{"norm": "layernorm", "hidden_act": "star_relu", "inner_norm": false, "moe_every": 1, "wave_strides": [5, 2, 2, 2, 2, 2], "layers": 12, "width": 192, "muon_scale": "match_rms_adamw", "momentum": 0.9, "warmup_steps": 340, "weight_decay": 0.0}
Rows from block 2 of a small audio frame classifier, named by matrix and row number. Rows with one number within an expert belong to one neuron, the router's apart. Each number is 500 + 50 x the weight over its row's rms, rounded and kept within 0 to 999. All counts start at 0. Numbers have three digits each.
Before each expert's rows are labels from the 100 clips, of 14976, where the router gives the expert most weight on average: "top examples" is what is common among them; "lies over" is the class under the peak. Only what is clearly more common there than usual is listed. The data: babble in 24 made-up languages, each with its own sounds, syllables and stress or tones, from a formant synthesiser. In brackets: how many of the 100.
# router: router (model.blocks.2.mlp.router.weight, 8x192, trained with AdamW), inputs 64-127
# up: expert up (model.blocks.2.mlp.up, 8x192x192), inputs 64-127
# down: expert down (model.blocks.2.mlp.down, 8x192x192, transposed), outputs 64-127

# expert 3
top examples: prosody: stress on first syllables (87); /aʊ/ (82); /ɑ̃/ (71); /ts/ (71)
lies over: /z/ (39); /ts/ (28)
router.3:399619442565509379461474417418556482455491396471483505458562420546431503436482446524529553428556571506412431534462516448504485523494487560521497546529561406481471501465412571511569491543531462
up.0:504527527568494487568532549491582499503506477518500571413587493438459461537559455397455448494554525420456463519544531566534466547453482482514494533524331482519425381554503478459456516393470549
down.0:555425439438480612611512460502487575435489420483383482528528573506458433484577508575640481546492403483480521485487454550518494457429554497426504498540442545436497548466496455471436535527528467
up.1:557528601562526484627483530558488551554509468507498478493515495474515468491542505578499492526347521490517509510494435489543488394525444469533522570486485532533519562454550545481579474544502470
down.1:529523494427508510512424517527511588528527437483513599458585528522530531533511524531620537523525570474519551449517569512576523580460548490410375477501602542565484469421534494445538506490486611
up.2:432529507524336575467511565571538481594446493461486562497465481459575462576457490557502505554502462570519531452481579491457547493584504497568513506462534559570461469434541545420534524526452523
down.2:551476341575413609431544505486523544500530483503505470517506509413534572447487532525497425415559527508530450472509534532464597557431535470516466514583514452471494585503467531496545530586586489
up.3:611465585479560488526499419437424500568577559492535440541499545381419502482507511578473503486525502520514493469511452454590468532474478473413536545498545467518498585497487537539433500505499541
down.3:499636524486492498431474507618441556565468432459467552462588490540456462532482458478426572532392491456430536494536560499406489507421579581513440516546523518583464444446519490510456456511550499
up.4:475478494444468629507552481460486594485453530514480501533564483536470498467436449503603561528564576541449596449481490488486502475551474591445496453530537451455518514500503450525458494483443521
down.4:514528417424536423506436495509521504466475480496419465529451550446513580528450552429515500514498456514518460549559453515483430514526467415533479495415470414535400440520572497494478518456532448
up.5:507486341500524533474476485460567494532524486454526532465446474441579385515555557488472478437429457484498517484469500470546542481486507581473583541532475423432503496519484468571488511562590403
down.5:512416511531511554519566462485570427421476527475456501478511589539458498554435416529580489490485462528501535472498490573470501445494504560503388545561526473407531527566529447552475476483496549
up.6:346443491497480566495470482438483592494519385561474611465517524510505587519536539531390449429437553452483408448518419562521444513481467462452522573469418522458504467494544558460488466510549526
down.6:536463525548532474504547467498589432471514587534445468434530506674447500510493505534548443500500443525483476497532549485541604538528505506376506487553620436476516491444463464539520552497483429
up.7:531495525482364488469461512491524481417529467540539432459499516509420501419578425510485508490561559511517500561547455500440494445570534484517542447543603552521453471444555487449494518509454510
down.7:565528452488597494438556463463511486587512464507511560520451516547517498494487454541540457459501479450426548503589516476597452497435552495583459481485609528535473528604442492507563399433514470
up.8:563396519511512512555469444479493427518514491501421547545473507469489523533490395433565548626513554576476485567594459555444582440514421580538532466471525467384483474545607556621481468520412466
down.8:461525534499473534460494552570425454508503496518515414438553455515528599462510562492506555455545433536530502428449412428554467521569503533567475500489555465558536440522508459535534502501588539
up.9:504568405471545465437420432528555520447565488440444522464433452492417457445478501544469438582484488536556521500492469596503520529436436454567580536428574499503507556413515568511542387512471476
down.9:520529445459491540447451489529458421500433572510568482425479483575497556526516586480513492465500562513446504487481498544479502471444523458520476565487467585515434442531448334419558535385519413
up.10:460458576558545519490474471582471501511519441517519399562459477448490456453547570572554557552552528550477592497501581481503492440544579542529473554435494475510541438465512539563417476507420602
down.10:425523494499477528468462551523506504459353446492473561551525533430503512460517501491504513502525507527570446477597423462473534519427500568512468515505456506484506428538491600531443508499555411
up.11:555519493482491488488561468448505458542443484503485531520502473438524573514480499527537445549559513579549485421567492536599470417447395562501480503428497451538481510541424413492548515508478425
down.11:471438490462588543542486547489440439484529539505492487468469540541437504404502574563481501522552505505507491482485478417432508508542481422502448555518422481544392519498446470502457616487445492
up.12:448452501459539449518596464487485541427508469504530518456500524521518471515551345449512562431421521511470567568520478562539528494539580488508437486411459454539535555526481522490541576436479500
down.12:509584532518493491562490458489498505577432503509460424438569520488489551549472574486463526518469501549540523414444497448406477395477559465498546507498399553420535378541539499411441502520509638
up.13:436522521522468501550461391470476470455511474529547537531523494511400519468481481500537501468562490525537495551472511476523452465537579530600542466452538533506476435555511539460520640643511544
down.13:453549433392494514518536553535514569457488493437454539586540593493497601554389521495431529529456455494515493460497553466492488533553505497466524542413439496478518527520481476475499492456471538

# expert 7
top examples: reverberation (79); voice: deep voice (57); thin (high-pass) (49); white noise (45)
lies over: silence (64)
router.7:562528458534567539477461530527491435428487432501473481515524554558563386358509608533494527544478490508441398514439402543433410481508477539534486424489555489459471549497413484481556508381472529
up.0:482597535484437447499524501545430522553479514534362505490501490514576524540555494490568514538526513488460502512408635508518503543484460571522471486545471533589542497445543525475550568484553433
down.0:420463617563484520499481504446530588519472526466540542542504530475564480489487487418531552601480606507514564495540544477466478538555500496568453379474546465483559478595553386536441446571531452
up.1:536520452506542517433449496459369625546512447366520488532546514514488465604572471536446388433569533568491412438455444502561539555502512392493513463611512513537504461432461504499486505496496462
down.1:490505480532515464537530461536558488492443482478528562571573511546517436451455576565497388468520468366476503472568446545512484483572511488472457482396433419496610443470521466528552502451432425
up.2:449449477499501530533517461547429496473476591583475530543398392481425532496421461449529513574504519463503561434466497545503569501419514421529518530597432477552524517536573553505429454495540529
down.2:635449515526472453635561479499567524448527517506511553571449514501481573590506450515437557451465357430541505565466452394463443478501517484502567521534530518489529505417492542436478552452461535
up.3:396524485552550446543440493516548523587449469492455495516461435478512508478488526477570399514543462562397520525538581490496524536548544518485430549514499475496468479507495517574511498569428492
down.3:450585555470477465485500495492464485439459482514514469489484598560479467459552511536484494452379529499562490524480538484529533448497469428464516505546549504588586591507530393436549479356585534
up.4:504489503466559460550498397491465499499535491433390483438464532435473521506450550508477483436558514545507494582449484567521486525541465583511513481435489486541485498621468520426535513556523500
down.4:500487515485412472547534482456529498456524482528543522478504436519467550578473501508457529466555519495482502512470442511458524503442554479512466444491470563611613472480616538503481395418553496
up.5:431457484502450494475498522487563435425474442573454500424495589628445511440571491431487498456532496431480497497493547516605568544470488390435557560574483486515520440544470491470558423468502505
down.5:512471561543496464511501482524502553447458476617590491489554556505553440489551443450528543471426416563433508493516450518489537548452432453525485486495498542510508556481514468547473419538522541
up.6:544538451592459442603562487502554565554458535465513423522565524567451503529560388426524500543548555547529452548458475494442430555516542480525479516417528468455540494495468570537528472409439488
down.6:496512492457462498479433528510547478526505470534495535526450461463412484477467561490455482443554456486495523492470526506534463422455583512493569479619552500409464502495376510445458430564545475
up.7:485574428499539523472499458513538505453553531495602524550489572459541492502493539484540578464560557514538542511516459483438529495533516549507494460362444590495525540514420409591589490407377483
down.7:610494442583556561451429509507446402491429442549509540538559545536498520543455542534546417455447531447518427520452467485477481406598465444405572538526505502518572459537529526439530521482454530
up.8:466412592375382552523464477583478494490503544469441547459587564499512560473602501493554511518473487483406507468503458470499451414428531500529430457509455564370481505479510544482460536486587562
down.8:560452470540577561501537484364405459574528532467496585532469477539531449443445494496464494406596479457575443466558564479494535527497547473450535526415628457482526432487447507492430559505510516
up.9:376494372551516488507464476492520429539503561405503547518493517416561396454540453510597457564421514552551460557455486649506484552580494473502463531497492475557491527490466544421435518586550508
down.9:534541571532558525514506429518501525483506505508518481457438477597501454512430503591441495443496471491424541395607515547449425438512537599485429481566513422448517503544444524531536471458479425
up.10:477448534541479494533529443559515440588409600591483534482562570535401528507512521507512481544465438526445515592534534493577588515533505555509551535473491499432494499445462365516453496422505545
down.10:476450581464493507481441509491431419584598394476577494477446482486535523416471481566519501516523475563534537444436496535434471546453407493456513538570447471556476412611446504429590471514540458
up.11:528563429431559522517450514506437550567497486452483472561514405616588453528582596452478535505497512457512506541452510447503507549605590539540519533451436511502540487384428484538556490470548503
down.11:436472522543481533539584530545500447436422501529521518490492468514420488430514524420548602485502473554526446607544513498473476545541520593524492447503463506593455441468519551396557487422450543
up.12:473422387476529440504439522479452473484472580481485583545545614435494428389440497495444460464521473451561513423462446441557511509498518470409514509562527537521446484566564518484527477483534571
down.12:421529469573467670520526407525525518482493388441576411478493475487530474461557530540554625507472519459553519569471539471581429471481465528533529552493495562533445459553441511535471453566477467
up.13:446389422526507541482463479506503566449518472426498492536489542503496478453432510515529474472516621527510430495539516541454413543585496581539409388488476518578544392587486521424439481463510460
down.13:497495566603586466469497451490458551476485516537479578478560497544463479550527509452406527528544491628556582556522476583466579454495461477412452502530459456501424488466477511332565530396435491

# expert 2
top examples: /ç/ (73); prosody: tones (67); /y/ (64); /ɔɪ/ (59)
lies over: /i/ (34)
router.2:401465443450425489491579580458484528477511593488579489532462525459438454499528505504574523513385427541450564399616491503570521526564587553354558519567508567466487497455496460534494427447508449
up.0:485493445492519455515564489428496504600561557461523489529469477457429413479536441542448595545590449570558423513426503520494493536442437527414466501480467510434553563461437489540524441516571451
down.0:494498494549486597467478588514534465438584497599495491481449533473452544516489432453544464504481555530416539478520495446497582552573427474586532463450486496443563522460491538499384460564529519
up.1:508520498387395495539419478504441471521437526438497466501592552451542541422479558399451516575430464456572492470600502549445344552563515500509451445506505450538385533536428530409593467431581488
down.1:503425447489366541481464542457523509443524526566491568455379520485478547494541574516505508500479535566517539491482456522493514504455550609543480563531398563483486470562619529533457426529437463
up.2:509571489522483497514582462540562480437372500534496581557459494535396452522539506444593518466430532496489493566438488553531514521396405461477551506585553502480412447446483518458542431489465463
down.2:494539474528551529487544546526427498544429495530467448417548522441516520449581520520477477584466498458563548490524410464463525418464409423595467504552567537552579476474378465518490538463465571
up.3:467496506525514482458485502434559554492486497533498504510532429462622551490455510428501520581540494546496468443562483575554486511481438548484457493476543476511495499487455476494446399531516516
down.3:481574474483443584546517484628508534418523524510560511483395532553478543470523408512535546504505428491456483472388539504538532551555546479562507485526434494422510501541489625478499487421592514
up.4:493496474587555462545532519534509514566474550366498404495457472567450542552434556488416480554580483424539458531462455565522487492587477510545502420505503467529429576476583461537426535457554544
down.4:549471524489561472562449506459452560520467559463487558550471441451505499448533503517541532593483479553477428438499592517468642484509543531470500544556472420500442376505409514572578408499542488
up.5:542529480509562480548461498569565464466472506530547507482460585521523445603515471581559496541509541477393455458471519496545533499368505456521482477500536475564555531521451510422500458540448471
down.5:499477492454476589510537552487532515482473481554488463557507462521498454464472498437540492435548488624535487570547479587450429447552526479470436545544509454478466625504445531488526512506543466
up.6:452453456456541483490524496418397548553344603503418482443567494503590402538491430453488493476529466448447541535526475478494400464485509505526546491535396540472500451472510531527426503494465537
down.6:451587492497513588530496418506473466515522511409461412448426492549469539535509651458527565408560506460473531558437483456426500473421571516604490559582529434507543529514459545500424485519551437
up.7:455521526484389515486558460474561454519529419470515479559522510538438502498489571418459401514368415463491425479445454429518461513528585513589476540592466604538531475539518593513529518488543609
down.7:486497568443466457585476585507479517519419485605594529546516540420465533519569480398523526429535571550514539476501445474486429486549392581500568491457571486519503498431386488598591474510601439
up.8:439512412513504461510559535463499527569498553479439411472480552499569476426501474512448517499473438560496556502602402495482506561528551514442490444478509498364577576522551538614541440473479444
down.8:528532486537459475433444547482568513576540492501507474472549484453514455466467362566540487367520521419574417389462540500482494462565515531526515433499543530520612480469478456421504561571457548
up.9:376490529514530614484450504416450413575464548472501569519439380486565534587508530482490532562508531495587504520481446544506441492532472495489502453469394555553483497499608570522549464497508450
down.9:589531478436503426580399588485563527432505451502516499465463562499461462435527470459468614411539482539511538520491478509441465499329544508500501584469594427522595538493498541431562475488631515
up.10:443485544491448545455550464567386393529521574488535505555494565485453454537465473450463559431488434553484378494544510467612458525577522511541452538426517552482428438550482537466483561470497431
down.10:456492452387565437494514617535556465413560555517528514516461457509435584473571532563459587492500507505533548497484443503537476479482572520483431467590536394558488569460487528416421565529508493
up.11:516499476503523581452434528464562487460635453468418518436549503568518531524515407540436461458458534518508497580514466502532606489496449462538513479539429474489481594466467557527409550436459515
down.11:565474513532456591434561459495444498529518548565530577426630487522506519553487545485541456539442408523435525467523464607494460446466504610539462488454533499445430456507568402606533469550474494
up.12:622454501483525514459469501395498498421485475510511496609494480514452536478420453464516461480441401535525470503522517464502489459608526529461501577460546472464593493647527535574489472534467563
down.12:517408522459505430444446405569476438570445455513557502405433526586459538491501440553449579463597544406511528417543551476544477555468494425453556479509503548454576509461452388492518520455517440
up.13:471459585560457559482537453440456476474569513482491498485518607464538544471554499546583498556465579483527522482550412488425470607577485439433553463496576442485415533513535444491565432553500558
down.13:563573489427547593589565520542549454538497462485509471549596476508485511517489506526427417504418405551485520552472560520485482572496531566425452494487527489538576447443473445587461534510552502